A small multi-label image tagger, trained from scratch.
Training: adamw at rate 0.0018, 14400 steps.
Rows from block 6 of a small multi-label image tagger, named by matrix and row number. Rows with one number belong to one neuron. Each number is 128 + 24 x the weight over its row's rms, rounded and kept within 0 to 255. All counts start at 0. Numbers have three digits each.
After each neuron's rows are labels from the 100 images, of 14848, where the neuron reaches its highest value: "responds to" is what is common among them; "colour at peak" is the nearest of a few named colours to the mean colour under the peak. Only what is clearly more common there than usual is listed. The data: single toy objects rendered from many sides on busy backdrops.
# fc1: MLP up (model.blocks.6.mlp.fc1.weight, 480x160), inputs 0-79
# fc2: MLP down (model.blocks.6.mlp.fc2.weight, 160x480, transposed), outputs 0-79

fc1.59:073105146111100145145119139137107104109102114133108117129135187151127139130161118122129155116128143125084147075123129126126130134122134128090085129134157147143148106107102086114153129183104133130107153094129183094161138145128134152124127097
fc2.59:144126147125111123114121133075164139167106130113114144097181101125142151092126094157125161087130137127119169124114146139105136117127149172140116136128131098132127166126128133109122122113138108130156158115075117100096145153125132096120084165
responds to: black
colour at peak: black

fc1.235:101153175126160102155111162148162109145140184108159098113113112135067123129108136119106177135129081132106132144082102111152091099107094175126132145109107150141128127125125114130161154163122149128171114154150113164156140141129103105078147153
fc2.235:111118162142133119126096115171114128151172156119108059142145130118119178081124114139134097136096128117119081124136127131091124126136113137112146143142123144159123158147109094127186158125160103151161111102159110101137138121103138163122158165
responds to: matte; from below; black
colour at peak: black

fc1.380:144118150116130123138127167100086143125165127091117141150132114118105088135104112095106103115117121127175196140164119148129146082088124163128095133118118129139139128161146143107136145155118126113124124126143092119200125135150135148149174100
fc2.380:132101164148155142084106135089124129164160150105103130162164127135137175175107169138113122079136146132097063169128147105105136135152107129146132157124144129132118159146124091171160121127149109117129104147123118118108115129112122118041127132
responds to: truck; house
colour at peak: black

fc1.165:125124158120110148132126129090100128130171139130151141129115150110149101090119110110140158148143128161124155128143118165128118138102109188114117103092147117130112143103105126101095114147109107104116123113120134137104147127129128127103139160
fc2.165:141143112103127120127107155128122112137089092171147140110147139111163128143137162127129097164138131110092153169113084148135078128090112109148096167146138117101146171129125149119167127143163147099150139135156127111131107144114111123149118100
responds to: from above
colour at peak: brown

fc1.181:150075157142104105112137150151088109146125150099170098078123154106120116141131128090118155167118123122137118142156066094135146113138096104140083128081101121134128100102124150140161174163103166122119147110138129116155139173115134121127155133
fc2.181:113126169087141153161117117132175128062123111074134169183102133103110148092138120167169136120144137105156140144124145130124130149149177167098127167189121109140131107152131148129073133132093111122169106110098109124135118111135124117130131118
responds to: matte; black; red
colour at peak: brown

fc1.208:065135145179154125130144144131156092120145133108142118114116127083097117173101080134126136130105122141153122120160127116076187128120123162144106097097105129099099140116115121119114131140155141109131102120123180173099161164120100167070141118
fc2.208:173110187106131125118112114144138140140089095129107111146173119104143151154155129152115143132145125134096124105118105126106121166140157157138142087168152131167123153161111136147118090130110090129121159085123133095115084121128167131160094128
responds to: striped
colour at peak: grey

fc1.107:101156154128134159166159197113116118152143102108172101099109144110100125136124126129141118126141112132111145088143167124150097102118086170106080134094154138130102101133166111131161134093141119166104150130138089139170133150169146158154158121
fc2.107:102129168084149164099141105111096115161120135109141094108108151111134172101112139124154122132131141122123122124164151123113142134140123129098126100138110167146115148147154151196164153148132094153150148149136168094153164145143108090149159111
responds to: truck; from below
colour at peak: black

fc1.113:155145145141118129140145102076099104123123171129125136125134157139113121146136108107142123106132132175147139133169107147101158087096098113133123121140117145116112122141150160129122123138147099118124160121097137124149165169131125131147145114
fc2.113:136131123152108154144119175139154144136118106117159088106136119169149120133134101126148105136122089115175080136149141167139123122156116103118120118110104140163111127131119110078125111112138182131129126145161130182094131130079123133073127168
responds to: house
colour at peak: brown

fc1.428:109141154126141108134143126098142104141146135141161138163121136084122083138119141150144106131131153123115146097165147149114114119166115169107105123170159148160107099089139128134103153151130100128128160147128141161175148122110115125165141096
fc2.428:105157173139129147138156131122136130158161104134093151097139151100151178130052115153158133116113101151101130143106129088111128118109142103113144064130118090148087189111118084081054082109122091074144116126102141131103114148103145135092150154
responds to: umbrella
colour at peak: black

fc1.227:124094143150128139127145153123126113126167166115146120133130141143126171169156122178124091091131114148165164137094098060144121120132125149119105108129085128115116171127166124153173113138141107125117128131108085130139113169167094110112116140
fc2.227:087121152143139164134151165120128137090118137113130104136103142106125120106188095150152173104137152086134149164169127121152118140164115132133180158132126112097129127117169117111085129121094176145110107120133121117128117125149123089096160138
responds to: from below; black
colour at peak: brown

fc1.448:104105144130133120132131179141159131135143164128111074144136158116093114167136101101138159152116138126144126155115132103112098129093066156106080117150147122131137091109104118127132127113161126117138118117126084142162138166143106133094114151
fc2.448:175103124137109155117128113111091121142110134127138158130135065089141153127131135101128136121120116131115121102144139116107159133133137086196111105137159145151122111168154145122184104140125106150134162059106183164122103108144145095098105119
responds to: car; black
colour at peak: black

fc1.363:120136150112114167116151165118103151124137135071103124130119130109133101115113145160123147113162111136118130112130166120133126137136093161088134116121142114087108066090133143162140161125149138113141136168123106109135121150126123144157172125
fc2.363:115160144101097086111104146141098133107096178139146157093125136183129135092160098100130164138127160130150135094109151077165143165125167131110151127116116140115134145093146145070118115154081146116139127079131120114168166114127144114093112141
responds to: truck
colour at peak: black

fc1.213:094083157111135133125154157106101121142128112079149080082084162143082130144145158108158172131145123119121136150158127136150109131146104158120112126145175143119107145134146116166179158122093115124119131109121157129145137133158122127103127138
fc2.213:141153125099094146078187118098103113162161081118143122142149104127169102132171140117131132136160101143109126101135143154118129139125142125182114127122180097118132135110106130133095127111129086141146136129083137110129127106113135108143140082
responds to: metallic; black
colour at peak: black

fc1.256:140107164113145110112174138163091141201155124093153112107100132145109145133118104102131137143137123144153133146134123110094121138147098144145109137093109132139098156126132129147151132144144157103119189139134124093124132104137116129091125116
fc2.256:108119107133150095146153087129105131135126121129148163164129135130126107131168144096138149130150160173116162116139144119124107132101125125145116116128143132160132113125087163137166116119184125088119172127141142141124153088113143125121129087
responds to: snowman; from above
colour at peak: pink

fc1.446:114151142136152125149146099113120165104121125120102132149122157096064111156083096152161120121090141123142138155112157134097129155087111123118153090109122143123104146138169126132144162113120112106143109143157135102145138110114084134140128101
fc2.446:141143129075056166115163142125133101131140167147144131102127098140124098149190167122085122144144121128137135153139093159112130114156115157123097103157122142135172120137120151135119173125159126157105110130109152147128127172161122134127132173
responds to: from above
colour at peak: black

fc1.280:123142156115120182148123130158124097137167099077172101115060136156131145113124128139101122143113094139123142131151124115100160110129135111093075122126162109171098076127138118155165100088126135159135095109143142169159132117139107111139125113
fc2.280:104118101081117165107148132123116118110096129126101142132070147144114126140102118144166115126127119093186140171142156191127135099101115089130134184127112126110114159171152124105169121107134114134098134134116117140124130110121120070132162134
responds to: airplane
colour at peak: black

fc1.1:132121143089079127131154118096100104159116093127124148116131154137113102142146081132129150141113139142165121154161119129131143160129079156141124145112122150109103134127129162135126123144104104150073127128132186087126171191150122140153180092
fc2.1:103106100108167139095125175112166134127130120121145170118091109103138129139087142141129130150098119139153156169098141174138090126110096111137131147114127123102133133064153096121153143090116170131127117117109086141127117113115106096075167120
responds to: striped; yellow; dotted
colour at peak: brown

fc1.358:109140162166147104149126157147145167112129123121181137125116125106126127165137158101133108147094127158123136093138148089154140124144130159122107096118139155144062070100098079117134129147114149094120134109155129107145164107171098138103127116
fc2.358:077126181110095131131123178139144136086129132144117084125138071086104123122151139118123148167098120153159152112132128106116090126153125111119129101157132158116121119126131100127137140138133166143109123095120094122124146139123132140121161134
responds to: airplane
colour at peak: black

fc1.357:137144150112103128132176130131109110137144146133121116083098175105158107170117105119108127132097149120131127173140125157123164123112099141140113101107135128098122121089150160161144092079090128109075118112113158129136166169154094142141099128
fc2.357:100114096143163118114155160109143146128130108159126097129098110083127087151085174136127147150125119132165164103114147150137114133105116102079120123140130133082166129128141125163113129149055167114136100121072068182178125110149096130113131113
responds to: blue; dotted
colour at peak: brown; black

fc1.153:111157145117157143173142163142118127180123133135119149108138139113128129083111107151133135159113129153134148094136114135157076148091157127077085135119136104122092106093104112103116123162079145131127150125136130172159123189130127139101191120
fc2.153:135146141119117102094135133120126144084141112077120104108169071100113193147161157112088114111121129132153109132112099111099146113146095110139146090155149144092151113098122123103147138112152101113143118148146103113073153113105117168145124122
responds to: striped; airplane
colour at peak: pink

fc1.136:099141159104103116149146158120097102136098113110137127122057135119092138134112102185156120083137119133122120161170124129135148120093148158150140146106131154108119106145151145128110153104105152154122125120133113119099140160121141120135119122
fc2.136:133139178134122099084080110159122094109140161116117132127134105114157189099143154095093119106120105154105144152107141132136109130113123122104097129132111149146131181120143102102163148141152126133149105128153109114171141141136101126116110140
responds to: metallic; from below; bottle
colour at peak: white

fc1.97:130105151106161114138111116094092080101163154130161093117103176148115111136152166134103105137117164129120175156085097142133124156141110119118087125164093144151108101121139104150152145179141121126111131124127114114156118150158112096127116128
fc2.97:151130144134094141145092132147116144105150117090171108145102127172106106102131150105153129144122133131164125109156123167126120134209098128130188138114106122148115128142169125130148157139110165125137127116112094120109154092140141121123106130
responds to: black
colour at peak: black

fc1.94:133121151086105104172132135113116157142135133127139149125131127138144137128115129124151139083144139155175137123141142121118119086158112166107156149165087124084101134092089145121154107130098095129089142144095137143119159146166091122144123108
fc2.94:173130149177095077127141141133135113159148141105135168138167130138129126129104110122091086154135139149120145107151060125097155131130147141131089127128086081139120112158127167132137106114100176084148120142102115131110120138136155155138096109
responds to: table; chair
colour at peak: brown

fc1.410:121169146113140093104120178112141065164093142136143096108092185139078131113144127060108158114138107178111110075110074108135120108145147154158127123134131128126136107139147119109149123099123154135150115153113148087118125142123080122152112145
fc2.410:133120124119085147108145052101134137125138155121153162158120104098136174129164169151159104141124126097138138129178142143122133119108140143154158132155140134140154173130137120106077162135133085125134158141164101132132166138078158137131174132
responds to: orange
colour at peak: black

fc1.71:142119150107109150123147121138129126116117135137123117138095120116122097145127141081153104149089166090151130121134084098116134136092118135127128125128088155136114139148147101135102166151102093138096150156183125147127147183116113132119129119
fc2.71:077129128108139130089084154117145081130133128111151105107157154128187159097124130113099137113167128143104092118078129132102136112157137125103122135154117105115103153121095159082159103085144129126165107119139124113173132108102126129118148166
responds to: from above; bottle
colour at peak: black

fc1.332:120135154098152159126128164110114140152147127169171121090061130103126154142120090122149123112150102122157123154116116159135104136123092101114080152149137132155150118126078138123133096189131161103114177174138131141139143139123139071125166117
fc2.332:129138126125128121122113142125152099095127169134088135159123098125128164119129145131066138185176136134168139183104097170108133138159122136148117139145159136114132179145137132133145100111156154163124080128124091126136096109178091157121128149
responds to: black; purple
colour at peak: black

fc1.62:122100141123121143139158110098103119149197150106121089087111163121082092140121121119161126132105107146174140165138142093101146151094104117135141152108165154110108152143124151115121103154129097116078121115126167138147186145149126146138148139
fc2.62:128128010154122167105147146116161135101095130148136130120109108090084140160135121097106140172104144108165083081114098123117151126107109141124137117155111123107138112125146135092130158113134150106066127136113109130092080140125113152110132122
responds to: blue
colour at peak: black

fc1.404:131163158125105160162137112148126125119151139088176114148083113162128180109148112141153123091117153116189123101159118115148127139137138118154148137130110140145109099117157144120148122133118106149124138129174122139162145135144135113135121134
fc2.404:108182128114087089127084128119116138097120131127104151150137097077132164140108122089138117102129159133171194138060145112147129127142105128086168133153119130113129099104161127117141132086134146104139136123121124110166113136107129128134128137
responds to: matte; boat
colour at peak: pink

fc1.124:134106164148102130174173136104107146111140130112133103121135166123138087131109123080170111133118116146153107126144114092067151112091058167118151111094119134118101117101099145121130193125143090109103139156174115135095137110120094137104115112
fc2.124:153133114096134100144109143144123107116093092152119145137142093091129144127156114129149150146153155115083163111110084157166061102096110127125103109164123140147135149109175149124124113155150127110135163130121113096116114149094154142123135110
responds to: from above; white
colour at peak: black

fc1.402:122095161099117139139096130128151100142154155060139103085124183115123130117118174102116109133097126149142128159116109102091157138103124125136069125138116132132114141113101138149152106106150156130126142169151156155163163120088109079111154124
fc2.402:113106139131135130142132112153141153110132119103151162126144101144129148120110154120170126143118121117173099123082143169080138098223164076114166153138094111119121115138115121098124135134141165111154088101094117164128130099105121130115133146
responds to: from below; metallic
colour at peak: black

fc1.141:118111148103135117112149180126157142158129131136152130091126151124116115123118153131118075126163096099112164150108135098109097075127068153148119151101081111083107095144124146169139136126147095135128162165127132105110122175127101135130137106
fc2.141:101125131165073101131126082099106150099114156093087158105097171109180143116136140122151129124133140145087089114140144107102118116102179107113139114130126127154092106147096116134136123113090131103162127126126106102110150072101148108133091128
responds to: robot; truck
colour at peak: black

fc1.117:126152148138100195174156162153157129117111125145131127111107121085106155125106123149111163094137106107134107140082134154149136117152120135094131152115127149131132088163129065143112123135131135147131110124183113140178136167125123126135113164
fc2.117:086088143151125085091106131154133099146159120134094140140144136155155130128100110192106138128120126128098140139126170122169152146128137127111067144110136125123133115111124120151105140132120071129129157128115114118096131113121180137097138169
responds to: from below; mug; sofa
colour at peak: white

fc1.362:097119155119107123117129151103107120124102168140145104119149180118068115125154127108115139139144130129140101167158136103112120147147104152127072113140151143158103108127144121122134142149151155133136126112109140131126131153183119145064125160
fc2.362:139100129122118122143133126136132167112128156110103172180126069133097154148126135103117143118127135129169166106140156107098143144151152071161159162122124116136147119156125146097122109164141123148158133108118112141139077136101152102150135137
responds to: metallic
colour at peak: black

fc1.159:119162161105134112128172129165123132114141138083149118138101147098125093145120155126140080119090131142115149118147098077146093112115149140140136119173135194160128147161176129141167138148127140156098137166165117125153226133152144112132154125
fc2.159:128145124115135177101103155094081126141133096103124129076119142125106168088106118098115136193156143133125135103138085140127165134132103134096119108149103103115128111148119138122147153116161105140148120139091121114089088146133117148160145147
responds to: truck; black
colour at peak: black

fc1.460:124119151108101164162161179136159129104131139123139119106126178102154118113110119129153102114104111138144090098133115136131137117081130155154120113144120161143130141114108122155155132157161120116091120117140122137126151166159097150142120143
fc2.460:127117157144141127111167149152153140147114107157118133167120080157120085149113134108126131116119143101158128156134130123139157144172122145133091134116111148135115086138126141168146101122111145140103145096127102130122174120155161167127175113
responds to: robot; hammer
colour at peak: brown

fc1.33:110140146125096139112126151163093123100134143078099115116093154101115101107114093126153120115120102202151186138149141140081109101091114162169112114116119134126106132118116156146143184147114110096136123142105127169145165164110155134112113143
fc2.33:166134191121129091133111100129124127154138146136132119115137094143168151129134156150116149129160139112134124160080114057118152151117182159151105127118172127124106150165114104128140145161106118123140137132143173121094103101130160105133126149
responds to: matte; red
colour at peak: black

fc1.215:125155143173151121117155133087100080101150121154165108080117119083127149156138138122116100057133107152136132166150113096133142118124103167146094122120126144154129112136161116181166132111152091120086107141123198129123133128190112110137144119
fc2.215:137109143123166105117120105122200154149127155129131146125140104143099134119125136116099116103110152130116136131106149076144110116134152076128152147127124118131125135128117128111111095132121127083122117125128111125185132101125129147146110148
responds to: from below; chair
colour at peak: green

fc1.142:095104145119107131180106174111116121122118127156106184117144130127146151143119124113139122082127107152148117125147144128132113087122124108173155136149151170134130169138104113135158137157122135138118154109133131133127130144148114163132167115
fc2.142:107133140107148151104128137146178085163120120165133079082128131115144144128120174138118102126117115090070132172127107106111147143158145137147104118109091123121123135178141135160100105112105124135168102132127170156134142167108148123123087168
responds to: table
colour at peak: pink

fc1.391:110074168120071208131161135132108102109084121124131098119127160133116167123147142115130145129145132102119130146083087130119109083135084132139113125114092178135127155158132118134163110121149091164094137126162095120141122168162088121109149122
fc2.391:137156148116085129107150080104122099106089122174143130113115133200104148145124113155153107132106093094147140065166120099152123095097141075151135130163146105171094127160116060106101133156141104127156153087158131129142140130135135110141129126
responds to: table; from below
colour at peak: black

fc1.301:105166159164165143148137140174160117103151102076165081143113146135086117118107100129100137129118112181117132151143166149130143088133134134107098166131108122205137079099132119181118109110146166120145116085142172144176131119144124146121157143
fc2.301:165094128080086126116171107120094137151125155152069142105142135175135110071130151155095122131092118143149128144140119135110159136129148095155122124140105146082116147168142147091143135091140051174101130137160066144069150133127115146140105122
responds to: airplane
colour at peak: pink

fc1.99:117116169102125153125143133165136143148115143142180093093129103145106163057143099127138176115141111109147141132155119117119140121082132130142130125081101111132132098133103108143142114101112162170102114154178150124100132179109137099114166122
fc2.99:138156170156115110117087089126120081141198121146136128169165133121143153120147120096122127125115131148102118123124103115156156141107104128106121147161093112148114118134121101137111179151158109122179157123101120111164115123115117161143119149
responds to: matte; red
colour at peak: white; pink

fc1.110:099141155132128112138144109152122172138089136138123155148113183140089102126137050157141116138104167111134144083148154141110113134088151153138122122125129125104093147121140119110126130095096105101123125119109110116149152129128108133130107113
fc2.110:170132112103072153140131117119126087126165119135129174103143081125134146141116133112090129167154093113145127157151071149116137068134104099129098148180140109095138146128112105122150156158155161125127115165094123138127086147155116159111128168
responds to: from above; striped
colour at peak: brown

fc1.56:144097146110107137120136149126119112169116116146141083101119134133128098138125111118078089133143126096156088140113112144133140129116131195137098113087071146111153115150097129130134139144091106136108152143161124165154140160118111160132113113
fc2.56:096163149135178119108113139148159110107141144091115131091142139100193126134098191119118143157147114162087111146138102112132139107122152117125155121126147152119126132111109143111167123116119152084160084173110147153117172098107120106109128145
responds to: house
colour at peak: black

fc1.458:114120148089166117152143156117130097185191141125140152130093115134123134171114110104131121133118136165172158168146124098091145109158131115119099161134133147149139130162146132143165114116153133147069121134125147159191135136131141114137153124
fc2.458:110138100112124145137135122127117120152104136142125131089110155118142110146117125121109151079102118136141115184107113135110110165145145124126116125114140133154128165158148124134115117143114139135099073133123173146108154135119146103078085168
responds to: truck; from below
colour at peak: black

fc1.290:140132143126130127112153121083114094170144113065120140123093122133107118140098106122157112116112112190168134100152143148094107101134102114149106118124136141178118124100112162150122132177120131107101150107115148149147147096141135143091170112
fc2.290:117157152164136103151101161143144142128140111163121149128147143140154096110141115177112099133131111187158123123119118186119125119122115104100078140120127123144073178101118117145145127137171135144118118105135152145121103140122107146102123172
responds to: snowman; glossy
colour at peak: brown

fc1.255:086102134098142141117133171088137124143127112139105094127097139109096126156126121112139117127146147116146141159113096086113124123115124201110115112107149142105122116098099139149094150165085121137119152165114112128123136145141127139094125144
fc2.255:114131128147158098138140126219125093145109174167120146125176099109132175110122132133132117109065124144143134160114118095174133167147176089131134142130147128123163126169139135165113096127111135134123146150133130133123148117141143115180110123
responds to: black
colour at peak: black

fc1.435:114096150125128136113098163105100122158133123091126121108139117147148140126160085149124179138139174121124162110148131113141106129119143135100098143077154115131069119081112157132129173120069152127086139121128161094145146127114167151124152127
fc2.435:161153156144132109128131143112149110136127173118126116146134130158099120159098131112105118147108094152137125144099126138128143140132131101132154155187085162107153136152111106102135146154173132128142133130124119141143098170130080097141153140
responds to: from below; snowman
colour at peak: black

fc1.455:108126154098124106116115127081127116114127107086152117092109181132101099113148086142130131103142167143153131124147146160143124146153145167121121160135129103108101100113106169127128132133121087143128128128116157091176196139168144153126170131
fc2.455:165085075145119158122129119137139098121151117150153171134099077127119130127118130119171147150081157130143116093139089134138149145113109114176122141162108121125142115104126131132110129167125160102151128078130127149129117157108154167132099143
responds to: striped; red
colour at peak: brown

fc1.327:104091154105123131137134160161129109175144160084132117122115125111097113101139097138115131115114147198156130134158120162152186115156136120150095142123135127112163120146137099150176090142139129110145128110179136182160137106135117108162102143
fc2.327:130160138158129156070116131126145120134138136139126139149187117145108136134152158139102140154167125124120096118124077123117165123138120149116162151166159151093116147149098112146091154142120132154105124143145108090113136134126133166083139134
responds to: truck
colour at peak: black

fc1.345:101124166091152117167159135118131155144113105112168103108121145082137113115093109104157085111124112115086116115177171120099150125131101152131156126108090144103097137075103159158136183117158134125128139153137153118103154128116091147089149128
fc2.345:119114095093154106140138135092115151142122113148103147163159148119183107074135107167158114092125149121079108130134135137160085136108136118118126078125137106134102123152121113124129105112117121132133145114143142088124145151142156101103097121
responds to: from above
colour at peak: black

fc1.34:072102155131136112113090144154089140111122112142152144157126114114101104115176105115115097132111138125145152121143145139164122106114120151106120142125165138179092103138134134103150164162107114113135159127154172134191145118079127179154112117
fc2.34:159106123132112121084136093130133145153130120131085108075138104188107130105092106134130108094132100127154136149142092148128149102124131150129147117133152113103096112169115133139102084111123151138111133112109069099085103149190139116130115160
responds to: umbrella
colour at peak: pink

fc1.7:115089152075136127112117120103100094137111140097130128098147205136058125109148126145114129130127143133117104177117106085135167159151129136114097148146102141130102160122117122144138118157172134147104128157122182117140127123164137128110143095
fc2.7:106096122134108136146132116137146135094127097140169146106127083152145171133113134128150133128101104119174104117103098145106124128158122057135155149124097111127120128120064162147107110167136174108164100080102080160133120138126117122132101140
responds to: blue
colour at peak: black

fc1.77:104124142105171140127139174155131133118132150132147080069113146078106129137111176119129147134124130112170164152076060094133116152141096149107103108099093130079123139132129180159132151157137138128125114201126091125137133135128093120142081139
fc2.77:120156108135095109132109099140112127155147136120140177130141106119174131121158152124158138111131147104132133134153134101120128156133151143125157165148130144187081143156128131143118131117117095144162135106143134107118156102125142126145147122
responds to: matte; black; hammer
colour at peak: black

fc1.170:129120142113120104171122128160127120175128153119136147121129122156141140164138112150152132137097150133097126109174132109132112186161108138123128123090140159132150114127122156107111107155085114176111105144146140139147188164109147144130155073
fc2.170:124118091117153129090188145110113117143092122145117133103132114091119127105119125158132119170095148118122092127134124102166154136153150114171115083133174120107105130123168108162148133143153138180103125111099155107122116126133130096092138104
responds to: from below; arch
colour at peak: brown

fc1.239:096119163133134100134125142105112134123124151117154138139133168137084101125165130099120140135140137136128165140136130141132103107116155099113139114161149152148107142113117135120148113170129071148126112106144168100188129097190116138121135100
fc2.239:148111140087124151117144100109118141132124125132095132133124140149183076076115137097113123173150123143130124121137096142080119140157140133110132081139093082099125133142104170079091132111140143088125136125098102113111119134130085158139092131
responds to: table
colour at peak: black

fc1.289:101094156130135105132126103111100139144121127154153136141157135127107101072130109128138100138114126118153133116144142159149117152087119139136166087111123134134112140131120129114151187160085070096159152146136146122154164113127099164120109113
fc2.289:146116115127105162099133090145099091160160106089133141069098116179176142105131148121098129128135120130156161136115092111132159119147151157146086107113141119134153103149105139116142134088138169166102150118144123129103158141143170132142147166
responds to: from above; sofa; car
colour at peak: black